From a checkpoint of a small image classifier.
Training: soap at rate 0.0018, 7400 steps.
Rows from block 5, named by matrix and row number. Rows with one number belong to one attention dimension. Each number is 50 + 15 x the weight over its row's rms, rounded and kept within 0 to 99. All counts start at 0. After the name is the row's rms in percent of the matrix's.
# q: attention query (model.blocks.5.attn.q.weight, 384x384), inputs 308-383
# k: attention key (model.blocks.5.attn.k.weight, 384x384), inputs 308-383
q.241 107:35 56 47 62 69 53 52 35 71 43 44 65 58 69 51 62 59 65 48 39 34 27 42 55 52 61 56 44 48 77 80 63 62 72 57 23 66 66 54 68 49 56 53 22 41 44 50 54 54 36 67 41 44 29 34 55 33 65 77 64 23 57 59 55 53 56 70 48 51 44 84 50 61 39 28 37
k.241 113:58 59 64 68 41 35 29 29 62 68 16 51 35 74 41 67 53 32 61 40 56 73 31 38 55 53 49 58 42 66 39 66 36 35 46 54 32 20 44 44 43 64 37 62 29 48 58 49 55 60 42 38 66 44 63 59 59 68 28 35 40 65 59 55 49 24 33 52 28 66 51 49 50 49 56 52
q.242 112:52 52 34 55 53 56 12 59 77 42 61 27 51 80 41 66 44 23 48 41 26 49 39 62 42 31 69 36 98 46 44 43 51 42 65 74 57 29 87 40 44 32 47 44 53 65 66 36 56 51 61 56 68 27 60 63 18 53 61 57 65 87 41 53 70 25 54 58 53 56 45 37 52 34 40 47
k.242 108:53 59 19 45 18 34 40 30 49 37 32 62 48 42 39 33 24 47 53 32 56 43 58 32 31 59 40 37 69 44 35 48 49 13 54 48 44 59 67 61 62 35 54 63 23 64 62 32 83 66 47 46 37 40 48 67 43 42 50 49 31 54 54 64 60 42 45 56 42 46 56 57 46 66 36 75
q.243 115:48 72 66 88 54 61 62 45 43 50 41 50 42 61 46 48 32 65 54 62 52 49 67 42 45 40 63 29 70 47 43 38 56 29 62 50 70 52 49 54 74 45 62 77 50 30 86 30 62 49 58 33 47 60 37 59 54 50 88 54 32 61 39 58 63 37 51 21 40 64 63 49 62 62 57 36
k.243 121:60 38 37 35 68 58 28 33 42 63 67 47 47 35 42 62 37 33 31 53 39 80 49 75 71 52 53 67 35 36 55 59 26 72 53 67 42 44 51 76 57 28 74 88 48 60 65 74 55 45 48 62 28 54 81 30 39 66 34 73 53 63 66 57 48 29 39 39 75 59 42 11 44 46 59 41
q.244 113:45 50 33 22 75 43 75 63 06 75 43 28 40 42 41 53 75 47 60 70 38 90 52 49 60 37 53 65 48 63 53 72 49 34 78 35 45 70 77 38 44 48 50 64 20 64 29 35 55 46 60 50 40 58 42 37 50 37 27 57 59 19 42 47 68 18 60 21 70 38 62 27 40 57 53 64
k.244 118:12 45 42 67 59 45 61 61 56 33 71 50 56 46 46 64 41 55 47 48 75 37 43 13 43 39 42 28 27 58 43 66 57 60 48 55 48 34 37 40 54 10 58 77 70 56 40 50 68 54 50 54 52 46 48 78 53 38 63 65 49 38 57 41 44 67 75 47 53 81 65 63 61 65 34 61
q.245 112:48 42 28 34 45 36 37 14 73 43 52 55 38 35 71 63 51 73 54 71 76 64 68 27 53 57 46 55 37 60 57 54 37 65 57 46 34 38 30 52 63 50 52 37 16 29 41 39 59 70 39 75 41 62 46 61 52 63 68 17 74 47 36 42 28 44 71 50 25 39 49 82 43 49 45 37
k.245 113:32 59 43 46 63 44 41 37 33 58 35 45 42 41 35 63 64 40 55 56 39 26 64 46 68 62 51 24 46 58 47 07 52 28 30 19 76 38 47 75 52 33 53 31 75 62 22 44 65 63 53 50 38 66 32 59 58 30 61 64 62 49 48 48 40 51 64 60 58 79 53 36 51 56 49 73
q.246 105:55 58 48 41 58 61 67 33 10 31 48 42 14 63 57 43 71 67 36 61 63 79 39 72 57 62 38 74 59 69 53 34 18 22 29 36 31 67 67 73 39 72 46 47 60 53 41 71 53 67 74 50 30 48 61 64 42 32 33 41 75 58 52 40 31 47 46 48 50 48 63 47 65 55 53 36
k.246 114:58 22 66 42 61 55 91 43 55 56 41 61 62 35 81 82 65 33 55 34 27 33 39 26 46 33 51 61 74 53 41 63 54 77 63 60 38 68 45 34 63 57 66 50 49 39 45 41 56 32 44 47 53 78 46 58 45 71 56 59 55 39 57 40 40 56 56 56 49 36 53 47 57 37 62 38
q.247 103:50 48 63 35 46 38 46 58 70 54 40 09 63 46 66 55 43 61 34 65 58 64 36 52 61 60 52 61 35 64 29 59 53 84 69 52 38 53 35 53 45 31 65 55 66 58 51 57 53 51 33 44 42 56 66 35 43 32 56 32 50 69 31 57 62 20 41 58 50 31 59 59 16 30 58 36
k.247 112:48 32 56 72 47 68 46 39 40 37 39 52 42 63 39 34 66 50 57 55 41 27 38 60 49 49 48 70 59 51 73 46 32 33 63 60 49 69 45 26 56 46 55 28 35 53 29 59 51 64 49 66 57 16 48 57 63 51 66 55 45 62 63 56 97 44 34 48 87 50 42 41 83 34 42 60
q.248 105:35 47 57 39 65 41 59 75 48 91 49 58 61 67 70 45 31 45 51 46 55 55 65 42 61 22 78 51 35 60 36 78 38 73 52 35 64 24 40 60 49 51 33 36 45 39 23 44 63 47 33 54 60 45 63 59 37 35 43 23 60 58 32 44 48 62 49 51 74 38 49 25 57 53 50 46
k.248 107:36 26 48 67 39 62 52 01 36 51 58 63 58 16 76 33 48 66 41 44 51 50 56 76 59 45 36 46 43 37 52 24 82 38 60 41 68 68 52 40 25 57 52 55 35 72 65 68 42 57 50 48 69 47 33 28 50 66 40 53 46 59 38 56 35 60 55 71 60 23 71 76 44 59 48 84
q.249 110:56 51 61 19 42 50 28 63 62 48 66 62 43 45 35 43 76 31 28 47 31 68 35 68 64 47 18 36 65 34 15 55 88 41 43 54 44 56 54 44 54 53 55 38 60 68 43 49 56 60 35 60 68 36 53 57 63 40 58 77 36 62 43 49 79 74 37 72 27 44 51 75 43 54 59 33
k.249 108:62 40 62 45 42 73 39 54 38 60 25 20 47 44 43 33 79 51 46 60 60 32 58 30 50 52 47 63 49 46 59 20 42 75 61 49 31 55 40 55 25 63 61 64 26 38 55 54 47 37 55 44 60 41 28 22 54 81 61 43 67 48 46 51 54 40 49 53 73 46 20 44 36 31 80 49
q.250 112:52 66 37 58 53 61 46 64 35 42 34 51 47 37 28 48 19 39 18 55 37 70 33 37 54 55 52 56 47 42 75 43 68 68 49 49 72 52 58 36 61 44 71 49 52 58 32 64 47 50 52 59 30 71 53 50 58 21 47 81 58 56 60 34 31 45 59 63 40 57 51 30 47 56 61 16
k.250 109:29 28 48 56 32 42 41 27 37 37 52 51 79 51 57 63 58 44 37 78 44 51 74 52 75 41 30 41 70 68 30 52 82 93 67 58 11 68 40 62 18 52 42 45 59 42 71 54 39 36 51 46 59 39 34 34 32 85 55 39 54 42 47 42 74 37 38 40 68 51 36 46 65 72 55 28
q.251 112:07 61 47 64 46 26 53 46 63 58 67 35 52 61 81 78 58 54 50 40 55 37 28 33 50 60 53 41 33 51 38 23 60 99 52 73 38 60 46 41 48 60 34 70 66 63 58 42 38 45 45 45 40 61 49 41 49 23 73 64 45 59 64 66 55 53 44 65 58 55 42 51 26 32 33 63
k.251 113:65 54 43 60 49 41 41 73 46 57 75 64 53 43 64 42 46 62 48 47 23 40 48 72 42 27 40 52 60 73 51 30 34 00 44 49 45 45 72 44 35 38 55 50 76 31 55 43 42 59 42 56 40 45 50 53 76 41 46 51 62 49 44 51 45 59 63 42 41 67 37 66 78 51 67 37
q.252 116:38 59 58 69 55 33 65 72 48 63 48 75 35 61 32 57 36 74 52 34 51 52 69 71 50 48 36 37 89 65 50 63 64 55 80 40 36 85 38 79 39 57 56 44 29 40 46 64 36 40 55 52 86 79 44 42 52 37 52 38 40 52 38 67 50 48 81 45 71 44 57 20 54 25 41 17
k.252 117:72 61 46 48 59 45 31 41 59 56 39 52 43 71 56 59 43 36 60 60 43 39 44 41 67 30 44 66 43 40 21 46 55 50 48 54 41 31 54 48 60 54 46 48 46 60 60 41 51 43 65 41 56 53 48 39 51 55 28 39 40 28 37 20 37 49 65 50 77 72 39 69 59 41 68 40
q.253 110:39 63 24 71 42 55 57 33 70 62 42 59 57 59 38 57 50 50 42 50 45 33 44 56 30 45 45 94 49 47 55 37 68 57 74 58 56 53 56 53 61 52 49 37 62 47 54 40 41 66 53 36 59 66 12 75 55 51 36 43 32 59 29 40 53 29 39 34 50 56 46 12 36 45 33 89
k.253 115:55 45 30 73 80 42 16 73 62 52 39 47 66 53 24 41 39 55 51 58 80 41 64 53 50 38 39 56 79 39 36 40 50 50 46 66 01 47 88 37 49 44 43 60 36 60 64 54 63 54 60 47 22 52 69 64 51 63 76 49 75 28 51 45 34 72 28 51 52 66 78 44 51 38 42 29
q.254 106:54 61 35 49 61 86 33 19 77 34 60 69 31 58 42 70 57 46 56 74 64 61 50 57 43 50 41 56 31 37 47 45 28 51 51 64 56 49 57 46 75 29 34 34 33 31 34 58 34 19 64 66 59 28 46 69 55 32 32 61 29 61 52 47 48 60 27 99 38 50 61 66 51 50 62 54
k.254 111:67 57 49 28 69 52 32 69 51 63 40 62 35 37 59 55 45 54 59 22 60 50 54 55 48 72 45 39 60 59 67 46 68 45 24 41 49 41 31 64 46 45 45 36 38 42 40 37 63 38 44 68 58 81 30 69 28 54 39 52 57 41 47 65 61 34 70 40 48 30 48 45 46 49 42 42
q.255 115:66 60 26 49 34 26 48 85 54 32 80 47 58 67 31 23 38 63 52 67 51 60 75 48 52 54 57 57 80 44 27 33 65 40 40 59 13 79 38 76 63 51 52 61 67 44 55 75 62 63 52 59 48 35 45 68 54 36 55 53 61 54 75 41 32 68 38 41 51 64 14 38 55 40 64 52
k.255 120:47 52 74 37 25 25 41 21 73 53 54 55 56 54 30 78 57 61 39 69 50 55 50 32 52 47 71 40 49 50 15 41 50 21 46 30 40 60 73 23 58 46 52 27 27 33 46 56 17 68 50 38 33 50 59 83 54 63 40 55 32 32 33 49 66 65 60 68 60 45 42 64 28 41 67 43
q.256 097:54 53 60 67 27 34 29 64 48 62 62 20 53 56 46 40 39 50 51 35 37 28 50 58 51 38 62 24 33 32 49 53 78 48 38 72 42 45 55 38 13 45 61 70 43 55 57 28 36 26 28 48 37 61 48 56 40 30 47 69 57 41 31 32 51 58 43 52 58 89 34 55 31 51 46 39
k.256 097:19 40 50 20 41 59 45 34 54 28 48 47 55 53 36 67 14 74 57 37 38 43 53 50 63 62 58 33 33 35 49 47 37 69 58 51 78 47 60 22 49 27 60 53 51 55 62 51 38 33 68 73 46 28 49 45 55 49 50 60 52 41 78 37 41 66 46 58 42 73 67 33 39 76 75 56
q.257 103:47 63 43 35 85 36 64 76 58 21 73 66 41 60 63 85 65 30 55 34 39 57 53 25 44 97 67 52 59 48 58 44 70 39 21 30 73 44 43 55 47 51 80 42 44 53 48 56 32 59 38 44 51 49 79 37 48 59 66 24 47 47 55 28 41 41 74 84 31 45 49 64 30 48 56 50
k.257 100:43 69 51 61 07 48 28 37 60 55 34 46 59 54 36 59 42 49 86 88 52 47 59 18 28 57 59 80 69 55 36 48 75 45 64 36 43 48 51 42 55 48 64 50 30 53 60 56 60 43 48 19 65 82 39 44 54 55 68 54 69 56 57 62 58 43 35 32 59 31 21 51 45 33 66 35
q.258 095:62 61 50 47 49 61 62 43 29 71 48 32 18 24 43 74 45 51 45 14 57 58 59 32 47 62 60 15 43 41 50 25 42 34 35 49 66 76 33 43 46 34 31 65 25 61 59 53 45 54 13 49 45 60 57 41 65 76 43 55 61 26 67 45 33 34 39 50 49 64 51 58 48 42 57 27
k.258 094:37 43 47 42 36 19 45 37 53 67 55 36 34 37 39 72 53 53 59 58 74 48 63 58 81 40 56 71 19 28 64 49 35 76 34 50 51 69 20 54 19 60 38 52 58 32 66 59 44 40 61 47 89 47 46 50 60 44 40 38 52 38 65 42 49 87 69 38 81 47 47 51 66 52 67 43
q.259 098:35 63 34 56 55 61 43 66 57 43 52 75 23 66 60 66 50 29 51 59 64 74 33 47 60 47 47 54 63 54 33 44 50 69 41 56 63 54 64 77 29 44 34 17 73 74 52 61 49 51 57 48 64 33 29 56 57 38 44 46 51 53 52 30 41 87 26 58 63 52 50 09 45 32 49 21
k.259 097:32 73 73 44 40 56 51 63 43 25 49 51 48 46 72 69 50 12 56 53 48 58 26 42 50 50 38 12 78 23 33 60 32 61 29 53 55 38 19 65 50 26 34 23 30 36 20 48 71 28 44 27 34 58 53 38 51 60 47 67 39 38 45 59 36 48 53 45 27 68 60 43 45 40 50 50
q.260 094:69 54 48 28 55 51 16 35 40 67 55 35 48 31 07 45 73 36 53 41 55 68 55 67 38 35 74 18 65 62 55 68 50 00 61 66 72 71 34 00 32 62 50 70 55 55 36 54 39 54 50 37 60 50 35 43 40 40 39 55 49 65 53 54 46 26 62 59 42 45 43 37 50 70 56 43
k.260 090:18 64 28 39 46 43 57 59 52 65 68 39 76 55 26 54 54 42 39 32 43 30 47 31 54 55 35 41 73 49 45 44 44 38 32 57 39 55 57 42 65 55 44 23 52 45 50 50 56 53 86 37 39 29 33 75 49 40 61 11 42 52 37 50 80 52 58 57 28 33 43 33 35 72 60 61
q.261 090:26 54 73 43 57 63 61 54 55 73 49 49 54 45 40 57 51 58 42 56 44 43 52 34 19 46 65 24 69 64 79 64 42 32 48 56 39 39 37 52 67 27 63 42 50 34 32 23 47 32 55 62 52 46 64 60 34 50 42 63 33 58 75 57 38 16 48 56 55 49 41 93 42 76 49 32
k.261 088:55 60 78 61 51 31 42 43 56 48 42 30 60 55 81 94 45 64 46 60 45 56 61 57 55 37 27 90 29 60 29 52 53 56 45 42 37 56 41 57 23 58 41 38 40 64 58 60 67 33 64 41 57 38 41 40 47 50 26 15 57 43 53 55 30 77 65 60 49 63 50 41 51 45 53 31
q.262 096:64 61 57 76 52 50 57 28 47 47 51 34 47 43 38 50 71 44 68 57 63 44 45 51 73 64 62 29 45 55 60 43 66 48 68 46 23 38 48 48 45 30 50 97 57 43 40 44 28 23 65 31 52 59 96 36 68 55 26 47 51 42 62 53 43 54 49 62 61 49 65 62 37 29 44 44
k.262 087:23 42 56 37 48 31 39 62 61 47 69 34 47 42 60 76 49 64 45 27 60 61 51 45 55 50 59 63 28 65 66 52 54 44 42 56 45 71 63 63 33 49 43 84 42 63 48 53 40 46 65 55 48 56 59 36 65 26 37 54 79 12 51 56 50 37 61 53 43 17 30 65 50 58 84 52
q.263 097:38 55 35 33 38 56 42 58 44 63 52 35 76 35 70 51 52 28 37 52 27 64 45 73 59 68 67 56 50 77 37 33 51 72 52 58 36 37 17 46 31 56 41 47 67 34 73 38 22 56 51 57 61 59 33 21 63 40 50 54 48 38 57 45 37 58 48 70 34 09 49 35 57 54 54 65
k.263 096:32 73 60 52 51 62 47 65 71 61 33 43 40 78 66 59 55 40 59 60 65 58 33 14 32 42 36 41 84 43 37 50 32 86 28 20 40 56 68 62 62 62 55 62 58 38 35 55 59 52 50 72 71 34 62 34 54 62 62 30 50 14 53 47 48 34 59 44 53 59 80 38 85 61 63 27
q.264 104:36 58 64 44 55 26 30 36 39 47 19 58 29 29 42 67 45 50 67 63 60 55 43 41 63 56 16 41 00 57 77 43 58 23 44 60 52 83 72 39 54 88 18 74 38 71 46 29 63 41 23 54 53 54 56 39 55 67 57 60 32 19 53 46 36 40 61 56 31 54 50 59 34 48 45 34
k.264 099:45 30 56 49 56 44 99 56 52 51 46 36 50 63 32 68 68 44 29 76 76 41 61 62 33 54 58 48 31 32 39 47 85 36 12 65 63 82 47 63 41 50 68 63 93 41 32 37 44 48 51 54 45 48 31 46 28 42 34 07 59 59 42 55 55 61 44 65 34 42 46 82 43 53 31 17
q.265 091:39 63 41 42 60 29 58 52 39 28 47 63 56 75 56 52 64 45 49 32 62 65 82 41 51 59 60 80 50 66 62 55 32 61 68 56 49 96 71 85 59 45 46 20 63 53 19 61 42 55 52 62 58 77 59 77 42 45 50 36 49 36 61 49 51 68 55 65 42 43 60 45 60 64 47 25
k.265 088:64 67 47 86 56 15 53 44 58 59 60 37 43 64 41 52 69 38 73 50 54 69 37 38 49 37 65 51 47 68 44 55 27 58 43 55 57 48 44 62 45 17 40 52 73 43 51 41 62 77 54 58 50 58 49 71 38 68 41 37 50 58 48 70 31 65 45 12 54 53 44 68 56 50 27 62
q.266 098:69 47 51 41 53 30 37 58 56 25 41 57 43 23 54 31 48 51 71 31 54 26 60 52 34 59 41 97 56 51 49 40 55 67 33 39 34 77 61 51 23 47 56 64 29 65 47 60 67 36 45 50 41 80 69 51 48 52 61 34 75 46 75 63 55 41 46 65 53 58 37 19 50 22 53 22
k.266 090:48 49 51 34 24 60 74 40 09 51 66 71 44 58 16 39 52 20 49 65 30 41 47 63 51 52 33 62 42 56 55 65 52 42 64 65 69 39 61 59 24 74 86 59 39 56 71 37 55 49 53 47 74 51 38 54 32 51 37 47 72 72 46 71 60 39 56 56 37 41 44 66 43 45 40 71
q.267 089:61 58 45 32 30 63 51 62 50 27 34 46 25 46 51 73 68 48 34 53 41 41 50 55 54 53 41 39 76 42 46 64 42 32 74 45 51 31 35 54 49 50 34 36 44 82 35 52 50 60 60 70 53 56 45 63 44 47 32 51 47 44 75 42 11 40 36 67 61 41 45 55 53 41 59 70
k.267 089:42 27 26 53 66 82 63 47 60 59 16 43 53 41 67 62 49 62 18 56 50 31 48 45 32 28 60 39 81 59 60 32 47 62 52 23 29 57 47 75 38 57 50 38 59 53 39 43 40 50 67 60 50 41 54 77 28 61 38 54 30 66 52 35 43 50 46 60 48 63 68 47 52 34 49 48
q.268 099:60 34 55 76 43 57 47 74 41 67 32 42 31 43 60 62 44 58 35 58 60 63 49 75 52 38 35 73 58 61 40 56 39 33 60 61 34 67 60 40 64 44 62 56 78 34 56 30 73 02 56 53 30 54 45 34 63 59 66 37 54 45 36 67 26 71 62 46 43 24 27 33 50 43 59 39
k.268 094:18 53 57 49 89 29 66 40 71 39 71 69 54 41 33 29 39 41 44 48 49 49 46 75 63 62 26 42 55 43 61 78 55 33 29 54 42 61 33 61 74 45 28 44 51 36 55 61 62 57 56 30 66 41 54 39 61 22 35 68 40 33 51 51 60 76 45 31 34 92 70 64 62 61 55 26
q.269 093:45 38 77 56 57 69 66 33 68 42 41 64 19 48 52 73 54 52 72 35 63 35 61 34 50 29 91 40 63 47 39 63 32 34 64 76 46 46 64 88 56 51 64 70 61 49 61 51 38 65 69 50 40 34 54 40 46 35 16 34 46 56 44 53 33 74 44 52 43 23 49 50 52 30 65 50
k.269 100:50 66 69 69 48 48 32 59 53 45 87 71 48 37 23 18 57 50 36 55 63 63 45 53 59 85 71 54 47 67 31 52 41 55 52 48 32 41 62 50 58 30 31 40 68 42 75 49 38 62 46 57 55 45 50 53 33 51 57 54 36 48 47 37 50 72 52 45 60 80 49 51 07 44 64 48
q.270 093:41 46 36 65 46 25 77 56 58 60 50 29 09 41 72 28 22 40 41 38 61 68 48 53 65 72 68 69 68 38 53 33 43 65 45 52 70 29 83 32 40 57 52 52 41 26 61 53 54 50 57 50 44 64 35 42 57 62 41 48 75 51 37 39 64 46 58 34 66 01 51 58 67 71 61 45
k.270 093:47 42 74 79 39 64 17 63 38 54 33 16 29 59 63 22 75 48 45 25 50 70 64 23 65 59 34 97 68 70 71 49 53 64 91 66 37 50 32 64 35 54 42 25 69 39 26 69 35 66 43 56 38 60 45 63 76 45 58 68 51 18 43 41 57 50 67 53 61 26 41 50 65 48 64 53
q.271 104:40 55 27 35 54 27 16 64 62 44 19 49 40 52 48 57 57 76 29 34 56 51 53 35 63 31 94 36 46 42 33 79 37 30 27 66 64 47 57 39 62 49 39 53 21 55 50 40 63 55 45 41 60 15 54 73 66 40 55 48 29 55 49 60 60 63 49 41 60 39 51 71 64 66 34 57
k.271 095:61 30 56 78 44 37 38 62 41 70 60 48 49 54 64 27 62 42 44 31 47 64 73 23 65 59 67 24 55 39 41 44 68 48 53 50 47 73 63 28 45 35 41 36 43 42 28 35 36 35 49 56 41 43 48 58 52 53 56 43 53 60 49 47 62 64 40 29 32 60 63 40 25 79 65 25
q.272 095:29 60 67 61 37 22 80 79 42 46 44 52 76 36 72 41 54 47 60 41 47 87 47 51 92 48 67 17 48 43 44 31 52 38 53 46 80 44 64 41 85 57 39 56 36 59 43 54 48 48 47 58 41 26 38 37 51 57 55 25 48 40 64 24 46 61 27 22 44 35 72 69 52 52 41 52
k.272 093:44 28 63 20 40 61 44 59 48 31 54 33 64 34 30 46 61 47 36 42 54 37 38 64 21 52 16 77 47 40 28 59 58 67 60 40 73 83 30 39 16 58 31 50 28 36 64 54 27 41 51 69 90 60 53 53 37 35 61 44 40 37 58 69 83 71 62 29 46 44 59 25 61 43 79 37
q.273 094:63 36 37 66 23 56 14 49 58 51 67 50 27 39 74 49 64 26 60 57 52 60 59 73 73 80 28 25 40 28 44 26 56 60 70 63 29 44 50 53 70 66 47 59 43 52 50 44 50 52 44 84 64 62 44 29 38 59 44 78 41 66 49 35 29 63 66 53 56 50 60 36 35 55 42 72
k.273 096:43 28 34 57 42 42 42 82 42 39 39 61 79 32 05 47 15 32 32 41 31 56 28 63 45 38 45 71 52 76 52 48 55 40 65 77 73 54 72 43 76 55 26 53 92 54 25 59 47 50 51 81 59 46 50 41 46 30 41 65 63 63 54 43 13 70 32 53 40 43 51 29 28 26 33 75
q.274 092:38 32 25 54 33 61 34 25 18 58 21 74 54 64 54 66 43 23 60 49 41 31 52 54 31 73 38 36 72 62 57 42 36 21 64 49 57 47 84 57 75 44 53 16 46 46 54 51 32 27 38 52 67 42 62 53 47 47 45 78 51 43 71 54 42 52 59 45 49 74 27 53 49 57 31 64
k.274 093:60 46 50 49 48 45 75 33 99 50 59 69 50 53 47 51 25 49 44 69 47 14 63 56 43 27 60 27 70 31 47 43 38 10 41 46 67 39 50 32 32 73 36 56 66 26 50 56 37 39 69 58 49 50 47 44 39 56 56 51 58 45 44 88 51 40 40 30 55 72 30 46 57 49 34 33
q.275 106:13 45 45 61 49 57 49 68 48 49 47 52 67 30 96 61 15 65 26 50 48 31 41 65 62 51 43 23 57 09 45 45 66 44 25 43 48 16 55 45 48 27 70 70 57 34 33 38 56 37 37 56 51 43 64 42 40 79 42 58 52 24 61 41 38 23 66 49 44 59 29 12 50 51 44 56
k.275 104:52 30 41 80 47 44 52 26 34 49 52 53 46 50 61 17 50 51 45 67 41 68 55 52 33 62 62 69 45 26 46 56 83 04 44 69 76 23 41 52 49 73 39 68 44 52 51 54 51 20 33 37 40 64 53 48 47 28 67 41 54 68 42 60 33 76 70 41 46 55 32 32 48 61 61 43
q.276 098:65 62 31 75 56 39 51 47 54 47 34 62 72 59 46 32 74 24 42 63 39 66 45 42 81 53 36 36 47 46 53 57 37 65 65 47 57 59 57 68 42 41 40 26 56 82 49 59 53 50 61 49 58 36 64 35 64 46 39 44 23 44 67 73 35 41 16 55 76 65 51 56 76 48 49 63
k.276 104:48 27 69 41 40 39 46 54 63 49 58 53 42 11 48 62 61 66 39 10 33 89 38 85 67 50 54 15 53 34 23 60 60 36 09 43 49 51 52 62 43 83 36 45 69 51 34 67 41 58 60 52 28 44 63 38 58 29 71 54 58 40 87 50 71 63 62 46 23 51 61 51 95 63 65 64
q.277 106:40 47 47 31 52 18 79 53 44 40 46 36 67 44 58 42 45 64 68 42 42 63 52 36 42 48 32 75 34 67 81 27 49 37 69 46 40 48 49 16 70 65 30 82 74 38 34 28 58 44 52 44 78 69 38 47 32 71 56 76 82 46 44 61 46 39 50 17 46 30 40 65 46 43 43 43
k.277 105:46 51 30 27 49 45 83 36 38 57 62 25 56 42 46 16 73 53 41 51 27 02 61 72 42 39 57 63 50 76 68 58 45 44 42 53 46 92 46 49 29 63 52 71 59 39 49 51 28 55 49 45 60 51 42 55 41 56 34 26 56 59 38 54 44 13 62 36 38 55 43 64 50 62 38 53
q.278 091:59 40 31 53 66 58 38 40 28 73 28 44 60 51 65 57 56 35 74 50 77 37 42 27 49 52 40 66 51 62 52 74 63 29 47 53 42 51 66 63 52 53 85 63 36 62 54 76 64 70 66 41 43 51 47 48 45 64 49 46 43 46 60 85 43 24 51 50 63 55 58 38 63 26 61 55
k.278 086:63 39 39 62 26 42 63 65 33 31 66 66 36 39 24 68 30 36 50 48 23 80 60 55 79 61 49 64 22 56 37 47 81 37 43 48 70 76 60 30 49 54 57 65 70 38 39 55 41 58 48 43 48 72 44 52 31 38 83 32 46 32 51 64 32 64 42 52 34 32 47 44 63 42 44 43
q.279 096:53 46 45 50 47 19 70 22 58 45 46 50 38 65 36 49 38 69 66 64 26 49 65 62 79 56 42 43 41 24 63 42 66 52 65 35 82 59 54 49 57 31 49 42 63 59 56 51 10 50 32 60 43 55 61 43 45 30 60 38 58 24 50 51 51 73 59 52 77 35 58 58 50 68 52 50
k.279 098:33 84 43 21 65 48 49 56 60 52 57 50 40 38 58 78 41 58 42 35 47 39 68 54 41 96 41 48 50 28 38 41 55 30 32 50 67 43 57 36 66 59 49 63 69 45 36 78 43 60 50 50 51 41 32 06 30 50 47 71 50 38 51 41 66 54 52 30 69 65 46 61 37 37 62 30
q.280 101:40 42 49 27 67 58 45 70 57 58 10 62 35 36 38 76 45 47 50 37 35 37 70 95 24 53 51 70 84 37 45 48 29 48 77 61 51 37 52 41 40 40 71 60 56 40 84 62 37 58 63 68 49 38 55 78 35 62 34 58 46 47 56 70 37 26 76 70 43 40 57 74 60 57 45 39
k.280 089:46 44 46 67 60 32 55 59 82 28 49 65 50 73 47 28 73 55 62 37 54 41 40 56 66 63 56 52 62 56 68 36 49 62 54 24 06 31 39 58 63 63 57 35 47 43 39 51 55 52 57 34 27 38 54 69 44 25 43 44 21 29 56 38 27 37 48 70 34 72 55 86 38 25 70 49
q.281 092:39 51 35 60 65 45 29 58 28 49 46 33 73 34 66 57 12 27 59 46 56 32 58 63 59 42 02 61 64 46 43 68 61 25 23 34 55 45 45 54 46 44 61 55 37 38 64 66 62 40 30 60 55 50 70 46 62 52 61 50 70 72 67 44 69 31 55 65 28 45 23 41 51 33 51 73
k.281 093:59 35 33 69 35 53 48 48 41 54 50 40 62 46 63 42 17 31 77 94 31 33 57 77 76 40 42 43 55 23 50 68 79 47 53 56 41 50 56 48 25 58 75 41 29 52 53 43 44 49 53 47 68 53 35 46 44 57 64 74 42 30 50 61 41 57 22 59 77 70 32 75 71 70 26 51
q.282 097:55 48 46 73 58 43 56 61 61 59 40 38 49 55 73 36 37 32 27 47 61 23 42 44 46 19 00 59 43 45 53 56 43 81 69 43 45 44 28 36 70 53 45 49 26 61 25 32 75 46 52 68 39 62 42 53 56 86 68 61 22 47 42 40 33 55 56 25 37 47 47 60 47 59 62 56
k.282 101:64 52 57 44 72 26 53 96 40 43 55 40 52 42 45 46 57 58 54 40 68 31 48 57 54 59 55 41 57 61 42 54 39 62 91 49 38 64 29 55 48 73 49 52 29 34 41 42 57 45 36 62 62 49 55 51 54 35 30 32 38 48 52 61 46 43 60 55 26 71 45 70 91 24 48 46
q.283 103:60 40 45 79 51 33 62 51 36 47 42 56 59 78 73 16 28 32 42 35 32 48 48 50 35 35 48 84 64 35 45 60 78 40 29 17 54 36 59 62 62 68 82 56 39 42 45 45 52 31 53 71 53 55 40 54 55 50 62 26 62 62 31 56 34 85 84 13 42 52 36 28 51 59 46 59
k.283 099:72 73 41 64 50 34 50 55 22 41 33 60 49 39 35 18 28 40 44 59 38 33 36 34 46 62 48 36 41 47 52 51 48 40 86 47 42 57 80 38 20 63 80 79 31 37 24 48 62 41 70 38 70 70 53 31 67 71 35 78 78 55 42 55 42 48 63 58 70 45 49 46 56 38 34 61
q.284 090:25 57 39 46 62 36 28 41 57 49 35 24 57 44 69 59 44 66 78 54 51 60 75 54 48 35 12 72 62 69 46 64 65 38 58 53 72 45 38 64 28 43 49 60 65 44 36 31 50 56 48 60 49 52 73 61 59 66 81 41 65 13 49 35 52 46 67 80 42 68 53 59 53 48 42 40
k.284 094:46 74 46 60 53 58 80 52 63 52 23 32 44 49 44 41 61 35 59 58 39 23 48 63 72 38 71 64 56 50 42 47 55 31 37 46 56 28 54 44 31 46 61 65 58 51 66 41 74 24 53 42 35 36 57 77 49 66 66 26 48 50 78 57 60 34 48 44 41 35 40 69 25 49 46 49
q.285 095:55 67 52 43 46 66 25 51 23 59 77 28 10 21 53 44 52 29 52 59 48 50 58 68 27 29 08 46 60 47 66 28 42 44 77 72 46 34 36 89 69 71 42 41 58 46 62 61 45 60 64 49 38 63 29 46 54 49 60 64 48 64 59 46 51 44 55 60 46 71 55 42 31 70 66 51
k.285 093:74 45 23 57 54 40 56 76 54 51 60 58 40 37 44 31 39 45 60 53 43 77 61 63 54 26 54 38 46 56 40 35 60 60 44 60 41 47 53 42 51 43 41 58 69 40 46 46 55 67 51 51 58 44 56 53 60 71 34 53 62 46 33 32 37 47 60 38 61 30 41 55 74 38 63 77